A small image embedding model, trained from scratch: arch pvt, batches of 256.
Rows from block 7 of a small image embedding model, named by matrix and row number. Rows with one number belong to one neuron. Each number is 500 + 50 x the weight over its row's rms, rounded and kept within 0 to 999. All counts start at 0. Numbers have three digits each. After the name is the row's rms in percent of the matrix's.
Before each neuron's rows are labels from the 100 images, of 14848, where the neuron reaches its highest value: "responds to" is what is common among them. Only what is clearly more common there than usual is listed. The data: drawn human figures in many poses.
# fc1: MLP up (model.blocks.7.mlp.fc1.weight, 1152x384), inputs 96-191
# fc2: MLP down (model.blocks.7.mlp.fc2.weight, 384x1152, transposed), outputs 96-191

responds to: purple trousers; red trousers; yellow top
fc1.181 072:526523474449559540574445434501540426497515472458538603528527460414442525432427455535417648549517663429525442533483484477520518485562430488475588607437438456513519499467400481519488514507454518498496551499459510554536491497524527471547605479495555447457480537518488594512439439527549472464
fc2.181 064:521491487482524456527620515511502514552484520545501464478536486459494530473512429560480403382546541535471544539524458511427534484486495498493453432476425525524461498452469532500558417509474496495440481516473540489457503540502487523423461515491543530522564463549494487412528551556503434489

responds to: blue trousers; splits; teal trousers
fc1.629 050:545488520506319541556433492538509479542430495476590498538493476380513529438427440482454528541513508551533458495481506521558469447600463472455455490431479461488530490486515394427499560576414463442496462531419499526545484520496494507478505457471525484542484513489418475557534578519501385495
fc2.629 033:507468564565514428505522392553472421492519462494551499476467530483499507467496541556472503478503527439420489450491496517507548453545569513465549444505491537495443451437439468519512487500488516468497474513477471485524487540530456632518454558468529525558525435586526499462486529445480517532

responds to: blue trousers; splits
fc1.242 155:458451508421430536516429500555579479396548474490585409532507471425567539510517484436519472536469535565389475562464462534542505585574499516542438463544573512440569526473527507497487486478451510504489512563428435456497459582422580569481436452493496511492497471492525467563496588405440524518
fc2.242 134:388595552457487511538598540484502558445477433454494456530527585436432475516433518515434414439534504482527595471525469436501506480461600501513511531464530654523514509544441526599530532567480545602468458505439469577538487542486415498487446502508487432463511509468505460554521452484546604537

responds to: teal trousers
fc1.186 044:559570515453467503627554542519469515513489519511411481545507558440423516507429465461430448526457546428509507541521487532487510525487599535532438506570531526540490463403481531497630499624438477550485494492442506527551446552493548537523515504448552570528503439461408482419519563561602444465
fc2.186 039:473503507500522534447515608501428495522525502515542563615508559519520524415527573574488570453545457540509535585457493449463511461485545467387537488417435524441520484520463538548461523433598531453625467554499504470533454425495475538527487508469498438480539468493507448526497463467488544579

responds to: orange trousers
fc1.421 112:536557445509568474523488459488512485545426446472424555440552470415388496537518521579432500539546620459511528468602588496484526430466495541491535477463459537567466428527512479488554520533551456423454543472544506529487474507505456469561513556477502482498535500565477551445498527540538486464
fc2.421 103:434539562568490514546562421537378513602505488549605443543518574531401458469415520460511509512509396508507507494462496550509584423519504521476514497549521566485458458488458523524521509506508491559593468494447526528461499470591470499543500499585583406523459571464568441541542429451514553525

responds to: red trousers; orange trousers; kicking
fc1.112 096:507512492500532414548559481524552572539537464533421456454481459477409487547509473486421520442502554485443575473518493488570497498463533413470542504470533541549495562480383481547526542441382469529408527426511498463463512520430453467524498437551535494420538547473532532506428551591640490397
fc2.112 095:533497496510496496479533566501519480509512503527541469509484495509486505462477536508499535530507500498512515501494496484473547505493522510492503458522496511495471456506493501492542471490483481519504521498500488490528495490484548515502504536487514492495502456500523519479491516521507490474

responds to: purple trousers; splits; lying
fc1.5 126:463475479576504457554554399601484500581505486514464443418529505413415493522547419505505570422518419492559436496515523529602503441460525423458493539531396500487429463463432454523416486463441430493493584395478522462447524478599430421486548465554515545444508529524534532474519487595531474474
fc2.5 099:475514491508528521466545521469434460526436458472597530578543533496505430425482565536463503439569465489445572554537496494490519469505569533516543485394500573491451402537458486576550508575563465536492488492517499526551490480546489460558513535519493472532471527562531410527581483444497588568

responds to: lying; yellow trousers
fc1.577 096:617491500505526512539482461438452544546500458412459476507533537645493424525427487436392541516481491459533464487443547498503530510522475443472676501469527476555510536473427442448489535513483571533485510481523571523458546535427528464553514439528447445546571491462449514532494494413665474477
fc2.577 083:529542483463463466507521609467560436513493523520493476515491471398477579494428438530455462566543538517552492532477506497409519427477469562453481407558449465522432476513503500468630499526429509482457503539503445464503544454510530504498522565466571511476485438560458499459493571616533436447

responds to: teal trousers; yellow trousers
fc1.135 054:453519514538411556481593560473486396536477527559490480507401493413543517439553493532522409520517522432526477515544557548485509557516485476579401430460536527487529445463441479513517500563453541465458554559476505553429433444600449527428486518454581414523438473520462508503526550555541491561
fc2.135 078:484461489486507521519452428510492470477473541480500516536465494470530501504552487502531510459501478492491491509491486482524447480496485502476501523476484471514506494515502500480466531487503497461548479528503500511506469484471545492523498458491531502474508514510494508482444511472501475492

responds to: black top; splits
fc1.220 228:539463508471488488436520638460514445524509570520554439552444459520570530491477485490535496494499565537540501576396435483535462496487455440452472424548407436398526509489508505428471495553456581488528538577491507469610497398443586550462560527503548554502478431511501516522448479600518461488
fc2.220 180:532451499513512516450539553471436524511521569486498489488455470533564528540483499427515405502508551447452377606447445548465529606473435515557510452517458410400493505488531462459516418533471550523501457508487451398490481501529568580452496424508539536570497449609512480481528516499415435515

responds to: grey trousers; green trousers
fc1.30 039:417523517483584518545404517495489495523561427541495463571515499453437549467548495531587528493511590558620541496531562500532556470446436489396477396602537444444559445492521506503506538435428452507602570511469504529466523481468479470568524495533543507435495530490569523485501496465410445439
fc2.30 051:511441483431458551559470427544528491453496517519505483478590484516483500479507462549495488496449510546508499497497512481473484453513513537510492527532528480583539473444519525486474479527511471464475533486496540480484495602477447485506444546480493545467490519476522490453489475486476497495

responds to: blue trousers; teal trousers
fc1.19 042:553493488463543455503397499425463489462513521474521565549527416575522449555612494479539573522453574448440568548523449584548459477447436459473545491439479470496525508542555494495517519498469479476532495508561453528514572482491566505536516405498562583514551513557504494506450501498520560531
fc2.19 038:554405436444420539493537622567466502568529498504550418482512453548466479449493409448512610542417544426473473522459525503464518548510474485446525542466578465508545510486470507481469480489505449454435581533488549418520414567410421473522492542548406459482487576474518525513468480476588508517

responds to: black trousers
fc1.711 195:489553493573516434410509523550497559509486382517506515455541522472476563546624551513556517508482643524501551463549570611585513503500492436526461449462511513477558462549535488566547537436522462496515597470551460534493432475520456473540486497459424480482539474455449512459609478514538541557
fc2.711 181:482501429443566444516418546416504461549503509506455570490553533493457466428409550566523531420596447457578550527574517389445539469477479571540483552447473495520474440501501567525456488586589446456459509516465562550529521525550449469453525574453450552510494451491485511480544469483442518509

responds to: brown trousers
fc1.691 078:523511522522566480424487541442519572517478349527571507520504537406599521438416464549467537510515560556451492468516512555531507510566645482511474388385438496461474564541544413515639527430523560464497478540471344528496576527441554514547496461513510429501490436501459468524508560466521446523
fc2.691 081:544439468485498434513459548509425545572483483442455465459483455505472443520489546418526586497485544452490479525502487467515547599466508521563521545467511486474557495493457527475413459527617481521551467434507552503528438501453501472477511486499470452550490515500446513495459474530512532534

responds to: lying; bowing; blue top
fc1.580 194:420485507530468536574498530538477474502515515597489485466484543389556443562446449476518493478495542462517425572473451445437466544629503556585465552495531509436510572494484524484511468496411563484391472539400452470476520546468538504515456373547528469535466508492486548524457497500401431514
fc2.580 182:546502500455568480508520518465611572450448437445471500471570474447438495443483486585439502448487528557531552443584547447543477400431574486468475503442473552614513479496537480544583480565553462435449460454491492580500542581416451464484414580494475513469523501431532488478547517508536511461

responds to: grey trousers; brown trousers
fc1.468 106:562432444622529492424578515534428518571524430496460479422540489546492525594481583496497608474526507509476504446559484525540529522483511454470575446494524522493558534485428456492496517378553447367571560528549472516421458515458404466542496454562357444528532463464466530460543542434524403461
fc2.468 106:458501518550533535458617498460472584486465468482489475427491526606557590499508608504525541495515444523487538459458454473534456545439497421460529496489485500491558547523441484553490547428575531531564506577518497519527418425521410554430548481501419396493530539479464497507497377490531545614

responds to: red trousers; handstand
fc1.541 052:443557509519546539517463408503453595468514479541462507515408565507510483446500544583484480491500422573445531421431496468509516466525482490443503521410407497574508496564484531567526515383465546572509389507535477493435546551510512498492496496494495357517508510369447509508391412481537475518
fc2.541 088:503459479496488531522424455507485508491498493492502513533469481500485465526524487517502499517459477480494478481497520478483487504503467517494486498488503473503527486501518503496466489500516462477500466505520524472486540525464496465518499493486513486505463510462478484493468489474446519489

responds to: brown trousers
fc1.191 117:492529484401458512618396445569483480442476549501546495587472491487580485417553442458534463556482521400444468602482489531469465580566480486578480564474471496451465504523492506477396471506388501635492482506488532452562442511486595488455476429505546478513482546605496499541435502484513574545
fc2.191 112:395557581491500503456639556417476590510483506477447504462520568578486507554540570433512570460520433459468546479487431442501448506463487417555522604441551565508527576559460521558555582466546517585537526459543481531545483443491403568522595440488465444467557570483428568554513426526495599572

responds to: teal trousers
fc1.670 092:532472501587506499550457403541381504524543461442510448512423533625541559546527525484493505562429447469515494478468501617485511578541446425409575489547546464410555518547434469460446560394485485477626419557533579493456471516553489505519501455468473421500528498526464485508460482468492495536
fc2.670 103:477494504552558492516514453508454556560565494498502479519481522553480516470475502487478528500517431472481492567493485498485537523536544456519529532486479525430471481525421511542513483436482513560507445495474497442518529455569462516478492448480569487480542503509506531474533457538496512500

responds to: pink trousers
fc1.317 054:532526534480552542453525557496515523514430501474555607420546518379546484436485510449568537534520546506499424532518502494455437455537550558544484487378457509507420530550661477511639533519656564451493498464462484529527530445433539542482426539472519525620483499540487497545612498517463540516
fc2.317 076:545435487524474508530464446550478476490510502515519497503487489517513489480538475552499485478469502545486505512473478534528481505513479490478506489499482457515528482442497504486454501522495464476490472504511514474538530550482478468512475501481514488495460512473497452478478475485464481506

responds to: teal trousers; green trousers
fc1.646 071:409551516501599486487459415460520480488520513506453544523475490507560438477481482531441519468500303560470517505489462453535423433501546510477472577527436499489416503486539466555481533514492535435512493469567523467453610436595505515506634520568582569461482585538575482565435488487429543480
fc2.646 067:581458519538480534426533580532519531459477421501544478441494487625544504522504532489522578533460578557467500389498489532554440531507510454412545467495477536470515585560550500506515555429551542480534451494511450549505511541387513523498456514524417453519516535486481519527505434515492486544

responds to: orange trousers
fc1.388 126:445561515530542440393610642393595554483467484457488578492518474462502461512484635488468497428566489606430555441537434434535459464467578501521461459444447573563474559530523450557655594539622551434484488444537407542514533410447498522543567567509478486528491507514519455552564529440447524436
fc2.388 129:486479519495463454574407391564375565545530437491521420563451512562411544463487462435494471591469469381487511510494554594540554551485429465485525536528545520452516476507419503534466509463406407649577461479472544459500481510625458485484475369537574421480527590497499520527501401543573545543

responds to: teal trousers
fc1.764 103:532466460512622533507444430497504531562532426491433503526457473459478509496474421510427628481527547361476503535511526492534470516464484424449574519395471535448489526602480513571488501431394488504429542539524546467418535533486495444511535405513522383396512544464467587521361518567631474471
fc2.764 093:553513479528461464510559641512555443500454542529488484437484479454475464482458500539469515455556534521500500466521446472473522485485501532475489431570463516533460491483489468430532526580506480429500473479507470524523493481471533456489497588487525546558469460545499503438502567521472466450

responds to: handstand; purple top; blue trousers
fc1.467 119:528512472435474566598407508482505524497500574511603447595550463522445450450453418446499484541474450532540438516478574491412490533567434460523398590562580441515517465492463546397434487493439485545495519540443600451563485512482520474512436519542517576509436560469545501617536510470513542478
fc2.467 109:489441538558514502365546521413522508490482471548423524446507498550648465535513545561502458339542515497470586510514457450492431459450507476459553443429489499527590567574576490552538490542600462467416488571489512482454599533484416582469513516510436460453522476501488505501471426520451480563

responds to: blue trousers; waving
fc1.164 044:518478503560460529463493422492488495495486546455432481519470517556526502553554570438517429505429439479536519464504555510583528423413520461457550527636579494574602472529476485487425544600509443422619517476585538503501467472544524491544507487466485501528452431392472466477431482430533572487
fc2.164 036:552490413563446573515390439564502477478567456506459503456503498530521444529546440444538467440428497555532416560472529477528472492528446585471499538497507439493513469455555537474448512547549498472445482424471532465489585578594566451475466448513604517527437516425528486514595489482378440545

responds to: black trousers
fc1.598 064:507456514453454486566484550483506587457545571455499475561424466511431445523520550387486350530492395423397472488496489429450480477439508495558487517526625560569522525464481542552496455615491387542507424456467498490530491554425577504504392543474566582541507519481573497514500608508518603481
fc2.598 070:454519498484449537558444466534468447508503510568464535475488512491503498515393539508478509506558501502546477530489492486525511473496463573517486501508503488483487508471514519464445544501488513512537478514508459524471479481610461529493569473537528396548430498541496466548516489490470482515

responds to: grey trousers
fc1.201 061:576446525516487543419584522538510476466465456502508474433565470322580516505455489532474524403544571549482436570446471567659507437538586474456463426408445481413517540525575401499593568495551532416538544547503419477497533504454463503529496444495513423576491446492463448508590604513463435500
fc2.201 077:490475496477477541498493474532509528496517455476483493467518505541519486497521558535473545519477498478491528481507482472486506514502535487565482552471542504545493483454439505483486460483527481495500503471523495467521474513506471539502512525477469504493519481493504509469530497463458522500

responds to: grey trousers
fc1.684 106:455490497386538534625355364525522426455589498493448484563456500433479547431473396514478508516494476419514476590456528509566443438531470462529513560486573520457510524454470549489449550516401480560521522506469572479483533551535540485508499441464574514464516526511509509492359554517530492508
fc2.684 113:541489530431521454569355392551457470494568478511517473544483469503462487444522435502541508533449529444504488530494539536547520483510477523530505502493544468505515467429497533478414475521461436484516528486463577494478500582517542474500450486524551553501488540472559466499440516496558483483

responds to: lying; blue trousers; blue top
fc1.383 184:512405520526529480468399491368636490466523452431464534547478514531543440477465526476528544498515440469461523479539527457417507518512501485487520438539536479495501537555470459516422509416472412450436542554512456471450579546404469538564462475509403527397508474518514575513487602422464522497
fc2.383 150:478505495507520527388596522469494474518513500504580482512543483490596475455525523563468451409562460501453562566510446499458471453457573478513506424421572568451508512525588546538610445556553465490446504554503513485482503543484497566466475542495470512468514461492522418483574550493452483559

responds to: purple trousers; handstand
fc1.46 040:396474461500506497456591501498534486518459567574496426513580506412422560502459527455484566345556453538460521543561495548523493521503635468519369544437382490544438423588539534552489475513410466505479470483488437602529563497511530513554533508505565497410565450489476557462458517536489505504
fc2.46 035:535524529554531473537377467519485590464483411464546511452424512468432455509487629469541516546481402413495527410511518518554519572503499573535477422491522537540441523532443470454549456516682415545580449468521421503565530456506503548513504532503554449574456521466515448448519525473469520470

responds to: grey trousers; brown trousers
fc1.382 144:455607513395449495612503556506534465434486603492597491494550484472434491444551497465546436561466472547534489488491493487451509556526476587615391586577466468497421452449505567481415432534459561650481524491474517512629441464507562536406493578486534555549425500515498485518506450520438584513
fc2.382 137:441460528504582500514483364468394592514534507483471471477473515574523544513513587467531524512525393422461536526474483479572487478459520371544573530481526559457537502524421509559466531441528519600599518538488525481514466452567447559447512409482499416479570513461493538495462430462523557561

responds to: pink trousers; handstand
fc1.287 035:517419453548546473493521528540524522484415472509554526467555471494540542481554449608482542504482508581427511418463516490465458505403580439391488416548418454425516489571530431544481497379523449443512424549496477519510424540425388451534414498514409545428483539513567510522613591491500542505
fc2.287 037:563448483503576492491454437541473467491511559514491512497492490497506527450446499545532503464571467544459501509500482496485515431478470517462469447433456488514488547478571575515521494519535488413519515530504560507452475487477543389475520553506505516523468495507507455496423510498567435504

responds to: lying; red trousers; brown trousers
fc1.275 169:532483530585460501540490502454526495497537524436530471566565504516520538516629477484578569474452485537475500466468460600493479574563377422463506512595452344521560555489478487460405498430517468504562550601447497454474468512444510514559485465452412509419537433457480506484484527429485468523
fc2.275 162:511461509494571475419569582459569620446408490479526539531484481474595496395568560520546497490531483541426546518497450491465445501438580470498468456429432481515477538606595409519563461505528499434538489528499389511488450470393544535468441521502472522485514498586524485474480498470534538517

responds to: orange trousers
fc1.55 093:468532502536557504362549604387611489469411516439498597462532485467584432495465557519460542494567561494435483465525469437504432442489535502455552422439448573478497548538550380505641632510604596397483558491535444529540538429417513509545621558564525479557487557514517517612585535467434498467
fc2.55 100:450502494542483436603408334554418477517574457552536446524445501459435557493499419458472415552449476439495488518476556636576551502526371467531457510583517505450515459424451522541440494494393441609543475496485578451483499512632482464503493431475597460497517524486514482514467447558526509521

responds to: yellow trousers; orange trousers
fc1.673 073:498420460536497524478591506487487534549577516502429459441528502502444532559547556492521566456502388603559471481490478455483492424435514474496449543502501501587508478443505551448446426503531517409537510460514507484436511524491531524495493512468493590503549425493506522411454510503451427463
fc2.673 064:474556458485518472494573635407551496486420508445404525478558485469508463492454531550424539428637529470518508533562493441429407474485497458412521506430475534493496587559502479523548623547479537511443558499486495492472483452451427474485587468523462477517456507549465520565524521477560522489

responds to: brown trousers; black trousers
fc1.295 043:513444435557485416471485444510521561539569487432609502557472475539581562415537470508470493516491412431442475496513483523445541570511527508473535485537531456477509500498510421540418425520462485500563455485521573453481505511538529490389490544486502520477496518594506424526482489458552518549
fc2.295 032:446520634478536487431507498487566573520555451506447553440484530477501596539448537426521499504518555463458477483462484475524538486517517541547503479456487535460445579520480564546474462433534556536467490505481486504511406462508511642417487476525515496512571528459484550545512466573547523568

responds to: black trousers
fc1.447 102:513517484463424550483570497570474525463542463586583448516587521579539564559529487529472548535414522557540591489447451590564460502501486435462483550558606462533547544450483495486437550484468516460584581549550540526475463487516430494535546557540484439534515507562488428505465433454576544560
fc2.447 104:538466489488519475477386498428556477466466525430478526502479473425503410520527504519511451498484526429505460502520544451399472527491489508493508514470490492474528494536532534487512502568580486555435463532479518451523545552451562527506467528459501520463520458494454548501505551514434490501

responds to: handstand
fc1.446 045:469517536497558565392451394513458410518501515498598454569486487565579524485451511618448499467491551475404525547532501527522458514567547434440571512495496515477541539524540516549439568492466529531542546534533586463390517552456569487500558556538492450507554503483545452572398492467562575496
fc2.446 049:476512486528435478487525482558464444515509504562553439494445478524465549539529483491505397518509436602555519508532484600551531506483469478468453443584506462470439454456424453477487522527514511524569503463506479480504514466628511537439511519461575536542504396505451459475587555546466467541

responds to: blue trousers; bowing
fc1.90 240:560477439513468504417525439580425492526479503478479487465480484586512482536523610518463453513516441449426535477565550529515530492426636498493552433444627632494507487513506540578453515515584452499490474439615514459460434558496469477485432536500390458562493498476498404496556573474579565533
fc2.90 197:541434520498514435471591588488527623475512478507510478507441435498563538452567507494530453510461498526472479516447419498483520577432517466555430452493422434505465518512485424473540381475456491489520446499476421472497507486463554533427437439502576549497508477549533506448482512555467444473

responds to: brown trousers
fc1.420 148:559456437602503530451423491483515565530531453420420495473512440473444488508462515484550521475480490445484451506556603431475531539486481555535498438538588534524653465537567507498478407514601429434464467486450542512492498583448430454458466465518440510482513497391484557453584529478506480427
fc2.420 122:601533418482468491576512532515526442492523542555471529526433455537525452493523517501449521571477551529483508456484457528547497520490486527545507482495511456512445536415481469398494515549415516481524504443558471473490547458484610402524535507485593508617394479503474463516430533496516413451

responds to: orange trousers; red trousers
fc1.248 066:499480510482419517500529464569450497524496393460521466525536433400462544476469425502451567506531574449472446460529444622505516574502543456470507503466526515555463590438398478525490533443489484465554482482503493513366460559541531478563525492573466475467498549503497490580468568486576417455
fc2.248 051:411509487486605570536528485470432583497468509498523552558554590459531494424440475554451441419588455560488509601482427427477453401452547527538502508370456529504449499510553497566594496565543466550498465532484449516406493551547452504480445481547475531531459536561551376529601512424539520575

responds to: yellow trousers
fc1.169 101:528489467582451510506504441563408487597489523499493468484483480558525502549556484472493484431538366527465500467518499625494480557518479408392545478508520523482486531532417462491454612435517456502565392483552578493438490502540484485489519444497458449512581499544437449537540533466552468548
fc2.169 093:506487512484427507493474541516550383416430483566566521481519509464517448523458448542510477549473602539530486379455549491490510415522502604444505451547540493581500496486618479421551508538481496388489556497501472526434505515459526507593511620550466511553414509521564453554503564462485506474

responds to: teal trousers
fc1.302 034:464470582490564524496615561548494545508516414608564502418560557469503587423475601562495535458514457598618527494444512585560458537544490481462499486519421506550524522507410543476504520470590530519506436536566507545446493560456564518519527574577531452438514413434501514414453490502503460474
fc2.302 032:529484580449530460522499421555482459581519565415537428542474437484422557554456548441510551632453627468489483428464499565613530458472477455544567511562574473486483447474449481440489491571473540461525552499480526561554457512471492578606487566512565492481534498444508529516453486548567554482

responds to: grey trousers
fc1.75 055:507508520561533418503544497431574614535409512496495505501563415576452416450552543526544487546546546584466537469533528460427531433461424492443470428564421469621500517502467432397498496489506431446533570484476443546517457402502464484493489517591508594466447582496571499515691457510438528416
fc2.75 097:513463477488499509498465508511498455505485507509506495505465491470495487509523492502506500490487505482498501502492510513498484512495467511482488500483519472496508488481513522496482514518504477450499495509513502491509496506491515465524490501497490507476462489501481485492476525504478484512

responds to: yellow trousers; splits; running
fc1.393 037:452549493488518465499549484465506536498487493425559495476539478455491491489481452551495590573410415532553353529403514529512515509505514505515426456501394468478464525454474476518477476436488507393594520459514451474485536536534564443518414448535543539556407528472531501563529497498399541544
fc2.393 032:417516518565506525438564498486550466502547557492480484454494524479524560470495481544503508500506459491553508567486481439516482465531531480492492477554420461508524475439550479560501464454388545524393503509495485431507507523499433536471550425475505516425547429489561621455506461564472499448

responds to: brown trousers
fc1.439 054:511540464411489517562513410505442442493524632505463442503499424420471519528528547459529441400572477435522495603594519470512510427422515523446501449574538542487562469463543572491444455604542505541576517509476542562522486539552510529426537528482606559469540435486484482457432566545493559507
fc2.439 050:436516510459571538405465531432457505579425574551495618533520590501525432526475518562539525462566469633442465582478498400392442442525503532496482613351478506482515528592585593554487524421573525496439529525505472439510502467507439570519523485498473464537481530511496512501521441433502513521

responds to: pink trousers; orange trousers
fc1.70 060:528515487392596545517452514506529490482471508447561504472615529431470459466427523498517607522509454395443482556563505455430471506545562571665501572300545572488476548614632559566507477531671486556442582501524503530535457543415472491482460483472400437566457485493458552510497532454490552516
fc2.70 094:537450494519465500509458471529459495497512510529479486505480497515477474506523486508529481480460478519513490503485500502518501458480477502458494491523502469539529484455515512470472483512511467454529476487493513488504519532484513477526473484490519511499481499442506483468503496481471471487

responds to: yellow trousers
fc1.255 058:545463506485422522533374461564416530495513447451489505522381518495506504534506553502495445482512560317457530529489485582552494629471520497502583444470554509417515525531412452513462489530525420568610396519493464531475489606493532490494443471501483457527488465579483443476465498473453572562
fc2.255 051:507525443422518518520491529468586451504465533558413525467580457359498487513445438561456486397589541603570441525524529492524430418461481520479445497481488476547510545483628501446579535560526488418455534499499497488435520493465534426514562552525518575536447487446488467511492565461463413462

responds to: black trousers
fc1.11 170:559462498418445488530450510475523451461504539489569463516583441533551483474522461574467530505459555506492473556417495500516435425434425509445543534543476467496585539479611486447454559590582476500527514540472586418517566576464491459520491552531568463491463551521578422546482473532406499462
fc2.11 156:483467576439519470550460445508509545451507522473479502421568501504506524509544445486589526473475510489503475510488503428542420476459474494524513586511463526470573532546606561525413517490583502534504482549413576509532471554480461599399460483502500494450535570466525538540489397542453543550

responds to: teal trousers; orange trousers
fc1.725 125:542506453604578470395524563419554528510494495444484579462479435502512394535433570517440576482518483512422493418526485389513434430467579495453554475468427584507455533577542443524573536457593550427423487416553512516522568461385556510510566552552487522509487560480541504566488510506479473419
fc2.725 128:440558494502490425622373367538437517529541474493483481530439488488414549477508489477483444584491485438500506509497551565542561498509374496546473502547501512450515458472430537523463512496418436657574472487506548469542477467631460498464545429472593433492487546480475521525464421582530569529

responds to: lying
fc1.519 237:405551477498542518482573532505500552490481422496473580412588500434451518528467459474475506468491458535555408516513498427507468445490528580566455580470463550514475486498546513575637491541544538535492449381516474569514589499584435486447532444526532498545482583491505488484638417538369499495
fc2.519 219:559501452515509472485476603464532465510532530489447559448386462568566517540518519458514517592454542461528459499478482505443548594524427529556499489544474346445429478464490435380446448456432546489471543481587464459540481442496575525498571491460479582556479421582423563462430540536476421482

responds to: orange trousers; splits; lying
fc1.224 056:511456501399532512505549408502489542465545609459438527480511469577511550543580502549540494500422512480545540503486487436573449533368489474538578537455560448546577481445519562480398460558545495501605506502497528500479402554476470482505439463509440570500497475459530481485448449544520469507
fc2.224 106:519494482505502515509491475513475504505490494499506488508493494488492502509508493503489491501484478515501507470494510521518488486487511496470499492483516468502502493486503497497505500511508479497504476509507500491494508516475480477526481493491483478492495496467481449488493495468507481504

responds to: grey trousers; yellow trousers; handstand
fc1.37 135:456570476444510542585448482564516551434515504487538496490537488557547514453559521513529535584444487514506492508431518432464444526551516533616454623520435506452490483531522546492429462436496597653532495478498529471580428462506548501386554516468522469533485567528504471462446328518449569503
fc2.37 113:498496498503503556458617516491434503557503534499472423452547492521443493573425497440449482456587443442471474541526487457491500427422536470483556471487599653478540534500501565546561529533514481513487504505478586503498500532534415555435497477542455484507544536496531494537583493522516494519

responds to: purple trousers; handstand
fc1.116 141:546525547527578431493506438396458445573424572493517483491514481576541401442482518531519463507563416529431542402499472526478500382475512463392581429482473524550437497512537450443520601566624572465574486538494557537443467428464524511462541615502557479533576507509481456545532525445608499458
fc2.116 138:535506513371474491518478567504565461425452515523515502486422476496523558464500519489533530552471562483509583434470477465544493531474533548463516473467472489595445473521485467473498515543458565502509481485555506591554473494437620527485551563476530492509520489570457519477322508555632528484

responds to: brown trousers; yellow trousers
fc1.87 114:565500443549503476414530543503491511520566487481450534463508497597497474581531617533501547457520508512385588485534474467532505516529540472487562438471494559497557511497449513533442535425553488496512548525605499523509507513384430498498542484488373439552500496444421496488489507463524490494
fc2.87 120:458531514556524479512507477484442571490501411496501497483430521571484563529504567453532550556474454410483561411491491513567491553459478462516529524510536537461537506560443501555472513457513518577582469510538509577559457447545446531469546479507481397511533547482455554537469364513524602599

responds to: black trousers; blue trousers; splits
fc1.161 192:444546536470431499524514541530488444479567611527596426558459492496547470517536509490549456430477470558488537486452394511519462596563434491506427541534538483467543523462510571483448469533461548539485488589427556526530478531449571568466466511504532523483444447395491472559438485460487516513
fc2.161 177:473536467524469575539506399542450444568471520550526477505556554483390489480397473538432497488521464526530506501520596536478525364539484515433503512506552583567493429446455560531521553543495493499488513481517578517454488491598409400549516565512521442527482542451532450495541484479596538491

responds to: purple trousers
fc1.470 070:497514528408558482548479573521546524506496435605443539481551545371385523526441421478521523471519660493529496581474493475572503449518485506590433544424445511500410557492464553495572525500404505522421547460421436517587483470447519478538478441514581466489512575521505560461453475591504434429
fc2.470 060:466528532494498473524483432500451499474459498471488546424542503530484539595522454425553430533465489516528484401470545480593493444466430564535488537524518494503509520518611550514456555550511579471531512450507515547472484485568467512456489449548469512569467535504489464564542431500466489508

responds to: handstand
fc1.477 226:522554457460510475479596588535451488528512516509520472484436461472541602531506520474509504520536592477563506519459457570615497573455471426531489497486436476388514497504488496462529480561479581555579516530525524555573426437548560489410589525475544485545519451544427527516484429601507459550
fc2.477 168:453465531521467507434563514473493449479520509480572431481531484495569489480514540535513478433542497447467493547474450485462502524490502490548480493532510497435531458495498499541468406511520476511466571584444506423510459524521474627459487528519475550464484431510560499504562506494391520540